Weights of a small contrastive image-text model.
Model: 40-pixel images, encoder arch vit, encoder norm layernorm, encoder activation gelu, encoder moe top_k, encoder num experts 8, encoder patch size [4, 4], encoder width 192, text encoder layers 7, text encoder norm layernorm, text encoder activation gelu.
Training: 20800 steps, batches of 256.
Data: 195000 training examples, 27.3 epochs.
Rows from block 3 of the image encoder of a small contrastive image-text model, named by matrix and row number. Rows with one number within an expert belong to one neuron, the router's apart. Each number is 50 + 12 x the weight over its row's rms, rounded and kept within 0 to 99. All counts start at 0. After the name is the row's rms in percent of the matrix's.
Before each expert's rows are labels from the 100 images, of 14848, where the router gives the expert most weight on average: "strongest on" is what is common among them; "peak at" is the part of the image that holds the peak. Only what is clearly more common there than usual is listed. The data: drawn human figures in many poses. In brackets: how many of the 100.
# router: router (encoder.blocks.3.mlp.router.weight, 8x192), inputs 128-191
# up: expert up (encoder.blocks.3.mlp.up, 8x96x192), inputs 128-191
# down: expert down (encoder.blocks.3.mlp.down, 8x192x96, transposed), outputs 128-191

# expert 7
strongest on: green top (57); teal trousers (55); green trousers (39)
peak at: middle left (53)
router.7 109:32 54 50 74 66 46 54 40 51 31 51 55 37 35 55 65 61 54 57 54 71 73 61 41 65 47 40 42 52 45 42 57 49 53 71 41 47 55 33 45 69 40 32 19 52 45 66 50 55 50 47 33 40 38 51 58 48 55 64 27 65 50 42 70
up.4 094:79 50 63 50 43 62 26 50 71 42 50 34 50 40 32 37 50 50 50 66 50 37 50 65 50 50 74 50 43 50 44 50 41 37 50 67 78 50 39 56 50 50 35 50 38 55 32 50 50 66 50 50 50 50 66 50 63 43 50 43 50 68 31 35
down.4 089:50 50 50 38 50 27 50 72 50 18 50 35 60 70 50 50 74 50 33 50 50 50 50 50 50 63 35 50 50 50 50 50 65 50 50 33 50 38 33 36 65 22 50 34 50 50 91 50 81 50 32 28 17 50 35 50 34 29 41 29 67 50 50 67
up.5 100:50 50 40 41 50 18 67 50 50 50 17 32 62 50 50 25 50 50 50 50 50 44 41 50 64 50 50 80 37 50 50 45 83 50 50 70 50 41 50 39 50 55 50 50 68 62 38 50 81 68 50 38 33 44 50 50 50 50 50 50 50 36 62 57
down.5 104:33 50 69 50 50 50 27 32 61 50 50 37 81 41 21 50 71 64 50 50 61 50 36 50 50 64 50 72 50 50 50 50 66 50 72 50 50 41 56 50 50 50 50 50 50 36 50 50 75 50 50 26 50 63 50 69 50 50 34 50 50 50 63 71
up.6 105:50 50 50 50 50 50 91 50 50 68 50 62 50 50 50 50 50 17 29 50 48 50 58 51 70 50 84 41 50 71 68 50 55 72 29 79 50 50 57 50 25 50 50 26 50 41 22 36 50 26 59 50 50 50 50 50 50 50 50 50 41 50 75 50
down.6 115:42 66 50 50 61 58 50 50 50 50 28 68 43 50 50 65 50 50 36 37 50 31 50 80 50 50 72 53 50 50 68 50 34 50 32 50 67 50 35 58 22 33 50 50 74 50 59 36 50 50 36 50 26 50 50 50 64 50 32 50 50 61 61 50
up.7 105:89 50 50 63 30 50 38 39 50 57 50 32 50 50 50 63 50 33 59 64 50 50 65 50 33 30 50 50 30 50 50 67 50 72 30 39 31 32 50 50 38 50 50 68 33 68 50 50 44 50 50 59 50 26 34 50 50 42 50 50 75 50 50 50
down.7 102:50 66 50 50 39 75 50 76 50 50 38 50 63 50 50 69 50 50 77 63 35 50 50 50 50 50 50 43 50 55 50 67 27 41 57 59 28 50 73 50 42 66 34 50 50 64 40 50 36 37 74 50 60 50 50 42 72 50 58 71 50 50 59 50
up.8 100:53 50 66 50 38 50 17 50 63 50 62 50 50 50 50 50 50 50 50 50 50 67 50 65 50 69 50 50 28 50 50 62 65 50 41 50 50 83 21 50 41 50 50 26 50 50 40 02 62 50 50 50 50 42 50 50 50 50 43 50 27 50 50 38
down.8 100:59 43 36 39 50 50 50 28 63 50 27 26 50 50 28 50 50 50 64 50 50 72 54 50 50 61 50 50 57 50 50 50 32 50 21 50 38 50 56 27 50 50 28 61 50 28 60 50 65 38 50 50 56 50 50 50 50 50 50 50 66 50 68 78
up.9 098:50 67 38 65 27 43 30 68 46 73 50 82 55 70 50 50 50 30 50 50 72 25 44 50 50 50 73 39 32 50 43 74 50 50 50 50 33 50 78 65 23 50 65 50 67 50 50 50 40 50 32 50 42 31 50 50 50 50 50 21 50 50 50 50
down.9 094:36 64 50 62 50 50 75 50 50 50 31 35 83 60 69 76 50 50 50 58 50 50 50 50 50 84 50 50 50 50 19 50 50 18 76 50 85 39 36 39 50 50 32 50 24 66 50 50 40 58 64 50 50 37 24 50 26 50 40 50 50 50 68 50
up.10 089:50 23 50 26 42 50 66 43 67 88 50 70 50 50 50 31 50 50 50 34 50 27 50 50 36 50 50 50 50 50 50 40 57 50 25 50 54 44 50 55 26 38 50 50 35 50 33 50 30 58 50 50 67 50 50 50 50 50 64 50 50 50 74 50
down.10 092:50 50 73 50 50 50 28 68 34 50 37 50 50 50 33 62 50 64 50 50 73 32 21 50 50 60 70 50 50 50 50 50 44 33 50 20 41 50 50 69 31 50 69 59 71 50 73 28 32 35 50 50 39 67 50 65 59 50 50 50 60 50 50 50
up.11 109:75 50 47 42 24 50 34 50 76 50 50 50 57 50 50 50 66 50 44 65 50 50 50 67 50 59 68 61 26 50 50 50 44 50 50 45 50 50 38 50 50 81 50 50 50 50 27 60 68 50 50 68 31 50 35 50 79 50 50 50 67 50 66 50
down.11 108:50 45 50 63 76 50 50 59 50 50 50 33 63 50 50 27 50 58 50 60 68 61 86 50 57 61 50 50 50 20 50 62 50 40 57 50 50 50 50 50 39 58 17 50 63 55 50 45 50 77 64 50 59 24 60 68 50 50 50 63 63 60 60 50
up.12 088:76 21 50 64 50 32 50 58 57 36 32 62 50 54 50 50 50 50 50 50 67 21 50 50 50 29 38 50 50 68 50 75 34 50 50 50 50 43 35 50 50 50 50 50 50 50 50 60 76 73 50 50 29 50 57 50 50 29 75 50 50 50 38 41
down.12 094:50 50 23 66 50 58 50 65 50 50 50 50 74 41 50 50 50 50 50 50 50 68 37 25 62 34 43 50 50 50 50 25 68 22 50 41 61 58 50 50 82 50 50 26 64 50 50 37 61 68 50 12 71 50 43 50 50 38 65 60 59 50 22 50
up.13 094:77 42 50 50 50 50 70 50 32 50 35 40 31 50 50 50 66 22 68 50 50 50 50 50 50 50 33 72 16 50 31 50 84 50 40 71 23 24 61 41 50 50 30 50 50 63 50 43 50 65 50 62 50 71 50 50 50 73 50 50 50 50 50 50
down.13 099:37 50 50 50 50 50 50 25 50 24 30 50 84 50 30 32 59 50 31 50 50 38 30 43 64 50 50 70 33 50 38 41 69 32 50 50 50 50 50 50 50 68 50 62 63 50 50 50 50 50 71 29 37 40 50 50 50 50 19 50 62 50 50 67
up.14 107:43 44 50 37 62 38 66 39 50 58 62 59 59 50 74 59 56 37 50 26 50 50 50 50 60 29 50 54 66 36 50 50 65 50 50 50 63 65 50 63 50 21 50 35 50 62 43 50 67 50 50 38 36 50 44 24 30 50 50 37 50 35 58 50
down.14 105:81 50 60 50 38 79 44 50 50 75 50 50 45 50 41 50 29 60 33 50 36 53 57 45 50 50 50 66 50 50 50 50 33 50 50 81 36 22 50 50 28 50 50 74 41 74 50 50 50 50 50 69 59 50 37 64 50 60 50 70 50 35 61 56
up.15 117:75 40 50 50 50 50 50 34 63 50 63 39 56 50 77 61 50 59 65 67 50 50 65 50 40 50 50 43 29 24 63 47 40 61 43 50 28 40 50 50 43 40 50 56 50 50 50 40 50 50 50 68 58 37 50 46 58 40 41 50 50 38 64 50
down.15 108:50 63 47 50 68 70 57 65 40 60 33 50 71 38 63 56 45 50 75 62 50 50 64 41 50 60 50 20 50 67 50 50 27 39 39 57 50 50 50 50 50 38 33 50 36 57 55 50 39 50 50 50 50 50 37 29 50 50 50 72 67 50 59 31
up.16 095:66 50 50 41 34 33 34 34 50 67 41 64 61 61 50 43 50 64 57 59 50 50 39 41 50 50 30 60 50 57 50 50 50 60 50 62 31 03 50 59 50 56 50 59 39 50 50 63 50 81 49 61 50 50 50 67 50 63 50 50 50 66 50 57
down.16 090:50 61 34 50 74 50 71 50 38 76 50 33 84 57 50 50 50 40 50 56 50 50 50 35 50 50 50 50 33 50 50 44 65 50 35 50 31 68 50 19 50 50 68 50 50 50 37 31 30 58 50 50 50 50 38 50 50 20 50 50 62 50 41 50
up.17 117:70 56 50 66 40 39 50 50 50 50 41 30 42 50 60 67 50 50 50 50 42 43 67 64 40 50 50 50 22 50 50 58 46 59 29 50 28 37 50 50 41 50 40 65 45 69 50 56 50 50 66 58 50 35 22 50 50 50 55 50 70 34 58 64
down.17 102:50 50 64 39 50 71 63 50 50 56 33 50 61 38 50 50 39 69 83 68 41 50 50 50 50 50 50 41 42 61 57 29 19 57 50 50 40 36 50 50 55 50 50 50 36 50 60 50 34 50 70 50 61 35 36 43 50 50 50 68 50 50 50 50
up.18 100:50 65 50 50 50 50 50 50 50 50 50 50 50 30 61 50 50 50 61 63 50 50 66 37 50 39 50 31 23 50 50 50 68 67 69 50 32 41 63 56 44 68 50 50 20 67 50 61 50 50 50 63 50 32 50 63 94 71 45 50 50 50 50 50
down.18 095:17 50 45 29 50 50 57 50 57 50 50 50 43 50 64 59 64 30 61 32 50 61 50 30 50 69 59 50 50 50 37 50 66 83 63 50 33 50 38 50 50 50 50 33 59 50 50 50 36 50 50 35 50 57 50 50 41 58 27 50 75 50 50 50
up.19 097:50 44 50 30 62 50 50 73 39 67 35 50 59 50 67 68 66 50 50 31 50 70 35 50 59 50 50 50 50 26 50 34 50 36 42 40 46 50 33 63 50 50 50 34 50 50 60 50 75 50 28 32 50 50 67 29 43 35 41 50 50 50 74 50
down.19 096:64 71 50 50 50 50 50 50 50 50 50 34 67 42 34 29 37 50 50 57 50 62 70 39 37 20 50 64 50 59 41 50 56 50 38 71 50 33 42 50 36 69 50 79 36 39 42 50 70 50 50 77 66 26 70 50 50 39 33 50 43 36 50 50

# expert 4
strongest on: red top (52); red trousers (49); orange top (35)
peak at: middle right (53)
router.4 099:70 67 61 50 44 47 46 47 59 67 55 41 45 52 66 32 27 43 52 58 36 40 54 34 48 30 41 63 32 59 47 47 77 58 47 60 34 57 73 64 36 51 60 46 35 60 55 48 42 43 40 62 36 52 64 46 60 52 35 40 21 45 52 39
up.4 086:50 50 50 50 36 50 43 50 50 50 35 50 50 69 52 50 50 42 28 41 67 50 27 36 50 26 84 70 50 44 50 32 50 50 50 50 38 50 50 41 50 68 50 50 50 50 72 65 50 50 50 50 50 50 50 41 50 21 50 50 50 68 50 50
down.4 085:31 50 50 61 50 69 50 50 61 50 19 50 69 50 50 50 42 50 85 50 50 50 50 26 50 72 37 67 58 50 52 41 50 64 50 50 60 32 50 50 50 50 50 50 34 50 40 67 62 50 73 66 60 50 64 45 50 50 50 50 50 63 64 50
up.5 087:50 50 50 61 50 50 36 67 50 71 69 50 50 50 50 71 50 69 50 50 50 39 37 53 50 50 38 35 50 50 36 50 58 50 73 50 50 72 50 68 50 50 50 74 50 50 33 26 50 50 33 50 50 50 34 50 50 50 44 50 50 50 68 50
down.5 080:35 43 45 50 68 63 50 58 21 50 50 34 50 50 40 64 24 50 50 39 50 70 50 50 35 50 50 50 50 50 88 50 50 58 50 50 50 50 50 50 50 50 50 50 50 50 50 50 50 50 50 50 50 50 62 32 75 42 50 50 68 50 45 50
up.6 101:30 50 86 50 63 65 42 44 50 50 50 64 50 50 71 50 60 50 35 50 50 72 38 45 50 61 50 53 58 50 67 16 60 62 50 16 50 64 41 50 39 60 50 50 43 56 50 50 39 50 50 78 34 32 50 50 50 82 50 50 39 50 50 50
down.6 099:70 60 50 50 50 53 46 38 19 36 63 24 50 39 20 50 38 50 32 50 50 50 38 50 36 32 50 50 65 29 66 64 50 31 61 62 50 50 38 62 50 42 32 77 70 45 50 61 50 50 50 35 41 50 66 43 50 30 61 35 63 65 44 59
up.7 098:69 42 58 66 50 50 50 50 58 23 50 31 50 55 19 50 50 72 50 45 33 69 50 50 50 32 63 50 50 50 70 67 50 31 50 37 74 44 50 50 68 46 50 50 74 41 50 71 64 72 50 38 35 50 66 50 64 39 66 31 50 50 42 47
down.7 101:38 50 50 50 59 63 62 50 50 36 50 50 50 50 37 32 17 50 50 50 66 34 50 61 50 50 50 50 50 50 50 50 42 41 62 50 50 40 73 50 50 50 26 50 50 62 50 44 50 50 58 63 50 67 50 76 50 72 64 50 23 50 63 56
up.8 096:50 36 50 34 56 50 43 50 50 50 56 50 58 40 38 50 70 80 42 50 26 66 50 62 50 40 59 55 50 42 50 44 34 50 50 56 34 50 20 59 44 50 50 50 63 56 22 50 50 50 31 50 50 65 50 60 39 52 50 44 59 50 58 50
down.8 099:50 41 50 73 36 60 50 35 50 50 68 70 41 19 38 50 69 50 38 68 71 50 32 75 40 50 71 28 41 63 67 50 40 28 50 33 50 69 61 50 60 50 50 50 50 39 66 50 34 50 50 50 50 50 35 50 67 23 69 43 41 24 50 32
up.9 107:50 66 72 58 36 83 60 66 47 50 50 43 50 50 50 58 50 69 50 38 36 50 50 46 50 50 64 39 62 50 47 50 38 50 50 50 50 50 23 50 50 50 70 50 50 36 50 50 35 19 59 42 68 67 50 64 50 56 37 44 44 74 33 50
down.9 114:60 50 50 43 50 50 50 50 50 19 72 73 67 34 50 50 38 50 50 50 24 50 57 50 50 50 33 50 50 43 32 50 25 50 69 50 33 50 35 50 50 50 50 50 50 63 50 50 50 50 50 55 15 50 39 53 50 27 35 67 50 36 64 50
up.10 096:68 50 36 50 16 50 42 50 50 63 50 50 50 50 66 50 50 68 50 50 50 50 50 50 65 37 50 40 50 27 50 32 19 31 50 55 55 73 30 50 50 52 71 50 36 69 50 50 70 50 50 68 50 50 50 73 41 50 30 50 69 50 59 40
down.10 095:35 50 24 50 50 50 76 50 50 27 50 50 45 41 50 40 50 50 66 37 36 50 50 42 50 41 70 41 50 50 50 37 40 58 72 29 39 60 44 50 50 63 50 50 61 42 50 50 27 69 32 50 63 50 64 35 50 58 50 50 42 38 50 50
up.11 085:50 22 22 34 25 50 44 67 50 50 43 69 50 63 64 31 21 69 37 50 33 50 58 50 68 50 50 55 50 50 42 50 66 58 42 50 43 50 31 50 50 50 35 50 34 50 50 29 50 50 39 50 50 50 50 50 50 63 26 38 50 58 50 24
down.11 088:50 50 50 42 50 64 50 39 59 50 50 50 50 57 50 50 50 50 64 50 62 68 50 50 40 76 50 50 26 50 44 72 50 61 32 64 37 25 50 50 50 11 50 50 24 50 47 50 50 34 50 31 50 72 63 28 31 60 19 50 50 45 45 79
up.12 098:21 50 24 27 59 50 67 67 77 50 23 50 54 62 77 59 50 33 50 50 50 50 50 26 57 50 50 68 50 35 50 50 50 37 50 63 50 50 43 50 60 50 50 50 50 73 50 43 69 28 50 29 50 50 72 50 50 50 50 33 50 35 35 37
down.12 095:62 43 77 50 50 50 63 71 28 50 41 50 50 50 50 33 42 50 50 50 50 50 52 25 58 50 34 50 32 50 50 50 50 50 69 77 50 50 35 76 29 50 63 62 59 36 50 50 61 25 39 50 50 50 60 38 50 61 34 50 62 30 50 50
up.13 100:50 69 50 41 50 50 67 41 50 50 50 50 50 28 42 65 58 50 50 50 50 85 50 61 50 50 34 45 44 50 60 33 50 59 50 50 37 58 50 50 50 36 50 29 50 66 50 62 50 36 68 50 50 58 72 32 66 50 50 50 50 50 50 63
down.13 096:68 26 48 50 50 50 50 50 34 43 50 24 50 50 27 50 50 38 50 58 50 37 35 50 50 75 63 50 66 50 50 50 37 50 64 50 50 41 36 50 17 50 50 84 61 50 24 50 50 50 40 31 50 50 50 50 50 32 35 50 73 35 67 50
up.14 094:59 37 14 60 40 50 38 50 50 50 50 42 32 50 50 50 50 50 50 59 65 50 61 50 56 34 55 50 50 50 50 50 50 50 50 74 50 50 37 72 50 50 43 58 65 50 50 50 50 50 11 50 35 75 50 50 50 32 70 34 50 42 53 50
down.14 097:50 50 50 50 50 50 39 50 50 71 23 75 62 50 35 34 40 39 50 50 58 50 31 50 50 50 57 40 35 60 27 50 66 50 50 32 50 70 50 68 39 50 36 50 50 61 50 50 50 62 50 50 50 50 57 35 50 44 50 50 34 50 34 32
up.15 112:74 50 55 50 50 50 50 50 50 16 50 33 50 31 36 37 57 75 50 65 39 69 50 63 50 46 59 61 44 46 59 50 33 45 31 50 50 50 39 35 50 50 37 58 50 73 36 60 50 26 50 56 50 50 50 83 58 50 50 28 79 50 72 50
down.15 112:57 27 35 50 50 50 50 64 50 41 43 37 45 50 50 50 77 50 50 60 40 50 50 71 44 50 84 28 60 50 59 50 50 50 50 31 42 50 50 50 50 50 50 50 66 32 50 50 50 65 50 50 35 50 36 82 56 50 58 33 33 22 42 36
up.16 116:66 66 50 50 57 30 50 45 50 29 50 37 58 28 50 50 64 63 41 70 32 76 61 63 50 61 59 50 50 43 50 50 54 50 34 63 55 50 34 50 42 50 50 50 50 65 34 72 50 31 50 45 50 50 50 67 50 50 41 39 84 33 67 50
down.16 119:58 50 31 50 34 50 50 72 50 50 57 50 39 63 50 58 50 58 36 41 50 39 50 65 50 50 82 41 58 50 50 60 39 40 50 33 38 50 37 33 36 50 36 60 50 50 69 50 33 76 50 50 50 50 39 50 57 50 40 39 37 34 50 27
up.17 095:38 38 58 50 50 48 56 50 50 50 50 73 65 50 50 50 33 39 26 50 50 36 08 50 25 50 50 50 50 50 77 50 50 50 50 22 50 62 50 44 50 66 48 50 37 50 67 50 62 50 50 50 50 50 73 50 50 50 50 50 50 50 36 50
down.17 094:40 50 50 50 50 89 50 42 50 39 36 50 70 57 30 50 42 33 50 61 50 50 50 59 64 50 70 59 50 50 35 33 39 61 83 18 50 32 50 50 31 39 50 50 50 50 50 50 50 30 50 43 59 64 50 50 61 50 50 63 65 63 50 66
up.18 099:15 34 55 54 38 50 50 71 50 32 37 50 33 74 72 38 37 50 50 50 32 50 35 42 60 42 50 59 50 50 60 50 50 68 50 50 45 32 37 50 63 50 50 45 66 50 50 50 44 50 36 34 32 63 50 50 37 62 27 37 45 50 22 50
down.18 093:27 50 65 70 50 50 50 67 50 44 23 50 38 61 50 50 50 50 50 35 62 50 50 50 40 50 50 50 50 50 50 50 41 67 70 72 42 35 50 50 50 36 55 50 62 34 50 41 59 28 58 50 58 50 50 20 39 60 33 50 66 56 36 77
up.19 093:50 43 50 50 44 50 50 32 60 50 57 31 50 50 39 50 44 75 50 50 50 37 56 50 66 39 50 50 50 50 50 50 32 32 65 55 67 67 59 65 50 50 39 40 50 50 50 77 30 50 43 50 50 50 65 63 36 42 60 60 50 36 30 50
down.19 097:50 50 68 50 50 50 50 61 30 58 58 64 70 50 65 30 50 16 63 60 37 55 50 15 38 31 38 44 50 43 50 50 50 50 69 40 61 50 72 76 32 69 38 50 29 50 50 50 37 25 50 73 44 25 60 67 50 50 50 75 44 39 50 37

# expert 2
strongest on: yellow top (96); yellow trousers (91)
peak at: middle right (46); middle left (30)
router.2 105:60 31 57 54 43 48 59 36 67 67 60 57 45 46 62 55 41 56 48 52 62 43 57 57 51 65 50 38 43 61 69 42 41 34 64 54 57 71 52 63 79 48 56 74 39 41 42 42 54 46 52 64 64 39 31 58 49 40 60 57 34 47 53 30
up.2 100:50 57 46 75 37 65 30 62 50 32 24 50 50 46 41 50 50 50 50 50 56 50 47 66 50 41 50 38 50 40 72 63 27 36 74 50 45 50 50 50 50 50 42 63 50 50 50 60 50 50 50 26 63 50 50 50 57 39 50 35 59 35 50 50
down.2 097:34 68 50 50 50 34 50 68 50 50 50 44 70 50 37 50 50 50 50 50 60 28 50 50 65 59 41 39 50 50 40 58 50 38 50 50 50 50 56 71 50 26 40 43 50 50 35 60 36 50 37 35 50 68 40 50 40 50 50 66 50 50 50 90
up.3 091:50 68 50 67 50 50 36 50 50 65 50 73 73 35 50 50 50 55 56 73 63 26 50 50 40 50 50 36 50 69 50 50 50 50 50 30 42 50 50 50 50 70 50 50 35 50 38 66 27 90 36 50 50 73 50 61 53 50 38 50 50 50 50 50
down.3 090:50 50 50 50 50 39 39 34 63 28 40 32 67 27 50 50 45 50 32 83 56 76 50 50 50 68 31 61 50 33 50 50 33 38 50 44 24 50 59 69 50 50 50 73 50 37 38 50 56 50 77 41 50 50 50 66 58 37 50 61 37 50 50 50
up.4 095:50 50 50 40 50 50 66 57 50 21 33 50 50 85 50 37 64 50 62 50 35 42 50 38 50 38 29 50 50 50 36 44 39 67 50 50 68 30 50 50 65 50 38 50 35 50 50 60 77 50 72 39 50 75 50 50 38 50 50 50 50 28 50 38
down.4 095:50 66 50 50 60 31 61 50 58 58 50 50 50 50 36 41 45 50 59 50 67 12 55 63 50 70 62 50 34 50 50 50 41 50 50 50 62 50 50 50 65 33 26 73 50 42 50 50 50 31 50 50 50 50 66 28 78 54 41 69 28 50 50 50
up.5 082:50 50 50 37 50 50 50 50 50 50 50 50 50 50 50 31 50 50 71 50 74 50 50 35 50 38 35 50 70 50 28 50 50 74 58 68 50 41 50 40 50 63 50 50 50 50 43 27 50 50 35 50 50 50 50 79 59 50 50 63 42 50 50 69
down.5 085:50 50 50 66 35 30 64 64 63 50 59 70 50 72 38 50 50 50 39 50 60 50 50 50 63 66 50 50 50 50 50 50 50 50 50 24 50 39 50 23 68 50 50 31 32 50 50 50 50 35 57 50 41 50 50 63 50 42 25 68 50 28 50 50
up.6 096:50 36 50 32 50 88 24 50 73 50 50 50 50 50 74 38 62 64 50 38 38 79 37 50 74 29 50 64 61 42 50 39 50 25 61 19 50 66 32 73 50 32 50 50 60 50 50 50 50 43 37 50 50 35 74 50 50 37 50 64 50 50 37 37
down.6 097:50 50 18 50 50 50 69 30 38 42 58 61 40 50 66 50 50 50 60 50 63 50 50 59 50 50 50 67 39 38 65 64 50 37 50 50 50 50 50 73 50 37 50 50 37 34 63 78 50 33 65 50 72 50 60 50 50 30 62 50 30 59 45 50
up.7 100:64 57 24 50 23 31 50 68 44 50 31 50 59 70 40 36 50 37 58 50 74 33 50 50 25 32 50 50 37 50 31 69 50 50 39 50 61 19 57 50 60 50 50 70 50 38 50 39 65 50 50 52 50 62 50 50 60 50 50 50 50 50 50 50
down.7 094:44 61 50 66 74 50 50 72 53 50 34 27 50 50 50 63 50 56 40 67 50 50 31 50 50 67 50 50 63 50 50 50 50 36 50 66 50 50 50 66 50 24 50 63 50 50 50 71 73 50 50 50 50 65 23 50 50 50 50 50 50 50 39 68
up.8 105:46 74 50 67 65 42 50 50 50 64 50 78 50 50 66 50 50 35 41 73 43 29 50 43 41 50 25 50 37 53 35 50 50 60 56 38 50 31 65 50 37 71 41 50 42 50 72 50 53 50 50 78 50 72 35 50 69 50 50 50 50 35 57 50
down.8 095:50 70 50 65 50 33 63 50 72 50 50 50 50 41 32 41 50 50 36 50 50 30 50 63 50 50 26 58 39 50 50 50 50 50 62 61 50 34 50 74 78 16 50 64 38 50 47 59 74 50 50 42 61 50 50 50 60 50 50 50 50 50 61 50
up.9 114:50 51 35 50 29 50 50 40 67 35 33 50 44 50 50 50 24 50 50 65 57 50 50 50 50 39 50 34 50 50 50 50 36 62 66 50 27 50 40 58 50 61 50 65 50 50 50 58 23 50 46 56 41 63 61 50 65 23 60 38 59 50 46 60
down.9 107:50 50 50 50 50 18 50 63 69 50 50 50 50 50 50 50 60 65 63 50 41 50 82 36 63 70 50 50 56 50 50 50 35 63 36 50 50 50 50 50 50 50 50 60 50 40 36 74 50 50 50 38 23 50 38 50 24 50 24 31 50 50 72 50
up.10 106:58 50 35 76 50 29 67 50 69 34 29 37 50 50 50 54 50 54 58 61 56 50 50 50 50 54 50 45 42 31 50 65 55 50 50 62 39 50 38 50 75 50 42 76 50 46 62 50 50 38 50 46 50 70 50 50 50 27 36 37 64 28 50 50
down.10 102:59 38 50 50 50 50 50 50 59 36 68 70 50 68 50 36 58 54 66 50 50 27 50 50 50 50 50 40 50 68 50 50 27 62 82 50 50 50 41 50 50 50 50 74 39 50 50 57 60 50 64 50 50 50 25 50 50 60 36 50 44 40 59 50
up.11 087:30 50 35 73 35 75 50 27 54 59 50 64 50 50 50 50 50 63 42 68 50 50 50 34 60 70 61 67 50 21 50 28 50 50 50 31 50 37 50 50 27 69 78 65 36 50 78 40 36 76 50 50 50 50 41 50 50 40 50 63 50 50 59 59
down.11 087:50 78 37 62 50 50 78 78 50 50 22 50 50 50 50 33 55 50 50 50 50 50 50 37 50 50 28 50 36 50 50 50 50 42 68 50 29 29 50 68 63 50 50 50 71 59 50 57 50 73 50 50 50 44 50 50 50 34 50 50 73 62 50 50
up.12 088:31 50 50 50 50 24 67 50 22 50 50 50 50 50 50 44 62 65 50 50 50 57 50 50 50 50 42 50 50 59 44 50 28 59 50 74 50 72 50 50 50 72 27 50 66 37 58 50 39 69 69 73 36 62 36 80 50 50 50 50 50 83 50 50
down.12 083:78 50 50 37 50 50 50 50 85 63 50 38 50 44 50 50 59 50 50 62 50 57 36 50 41 50 91 50 29 50 50 60 80 70 50 50 64 50 50 35 72 50 50 70 69 50 50 50 75 50 35 50 34 60 68 50 50 50 50 50 50 50 50 38
up.13 086:30 50 50 71 63 50 50 50 67 30 32 73 50 40 50 68 50 50 50 59 69 50 50 63 76 50 50 50 55 30 50 28 50 39 60 44 50 72 50 50 84 50 50 42 50 50 64 50 50 50 50 20 75 50 34 50 69 27 50 42 73 50 34 50
down.13 089:50 50 50 70 29 31 38 50 50 28 34 50 50 50 43 18 31 63 50 50 78 43 50 72 42 50 50 88 58 69 80 50 57 62 65 66 50 50 50 26 32 50 50 50 40 50 38 50 58 50 50 50 50 50 65 70 64 64 50 50 50 50 64 50
up.14 094:29 67 50 67 50 74 17 45 50 50 39 64 50 50 50 80 67 50 50 50 50 50 44 37 50 26 50 59 50 39 50 50 50 50 62 50 43 65 50 74 63 66 37 29 50 34 50 70 26 50 33 39 36 69 50 50 50 32 50 35 50 62 34 50
down.14 098:50 50 50 67 61 61 40 39 50 50 57 64 50 21 50 37 50 50 50 77 90 32 58 31 60 50 50 70 50 50 50 37 65 26 50 44 69 67 50 50 50 33 40 50 50 29 35 44 38 57 50 50 50 50 64 50 50 36 57 69 45 50 50 50
up.15 090:50 30 50 50 60 50 64 35 64 26 50 42 65 50 50 59 50 50 36 50 35 50 50 50 65 50 50 50 37 50 50 50 50 38 50 50 61 50 50 73 28 50 50 50 50 61 50 61 61 23 50 50 35 36 61 77 69 69 50 50 50 50 50 50
down.15 085:50 37 61 50 55 35 30 46 50 50 90 50 50 58 50 50 45 42 50 50 50 50 58 50 41 50 70 50 50 66 50 50 50 50 50 73 50 50 15 50 50 22 50 50 36 50 33 50 63 27 31 70 50 36 28 64 50 50 33 26 50 38 50 50
up.16 120:62 50 50 34 40 30 57 69 38 31 50 45 50 50 63 62 50 50 50 50 50 50 50 50 40 31 70 71 50 50 50 73 50 50 46 68 88 32 50 26 70 40 50 50 64 50 30 50 50 60 50 35 33 59 50 40 50 71 50 50 60 73 50 57
down.16 119:63 56 50 58 58 31 69 64 64 50 50 46 64 50 64 80 50 50 37 70 50 50 50 50 64 77 50 50 50 50 37 50 46 50 39 39 50 50 50 50 60 50 38 40 33 60 50 50 74 50 50 41 61 50 06 43 40 50 57 46 64 26 50 61
up.17 135:26 55 81 50 56 50 50 50 50 61 50 57 50 50 77 50 50 42 50 50 44 50 55 42 54 69 18 39 44 59 50 33 68 77 64 50 36 50 70 41 41 50 30 34 44 71 35 50 31 56 64 77 39 62 50 33 61 76 50 35 35 50 50 50
down.17 137:36 80 59 50 68 44 66 40 58 54 56 50 44 50 61 43 68 28 35 39 40 56 50 41 50 65 47 50 29 50 42 43 68 65 60 27 28 50 63 63 59 50 50 73 34 67 50 62 42 65 50 42 34 67 41 45 50 50 50 50 39 58 67 61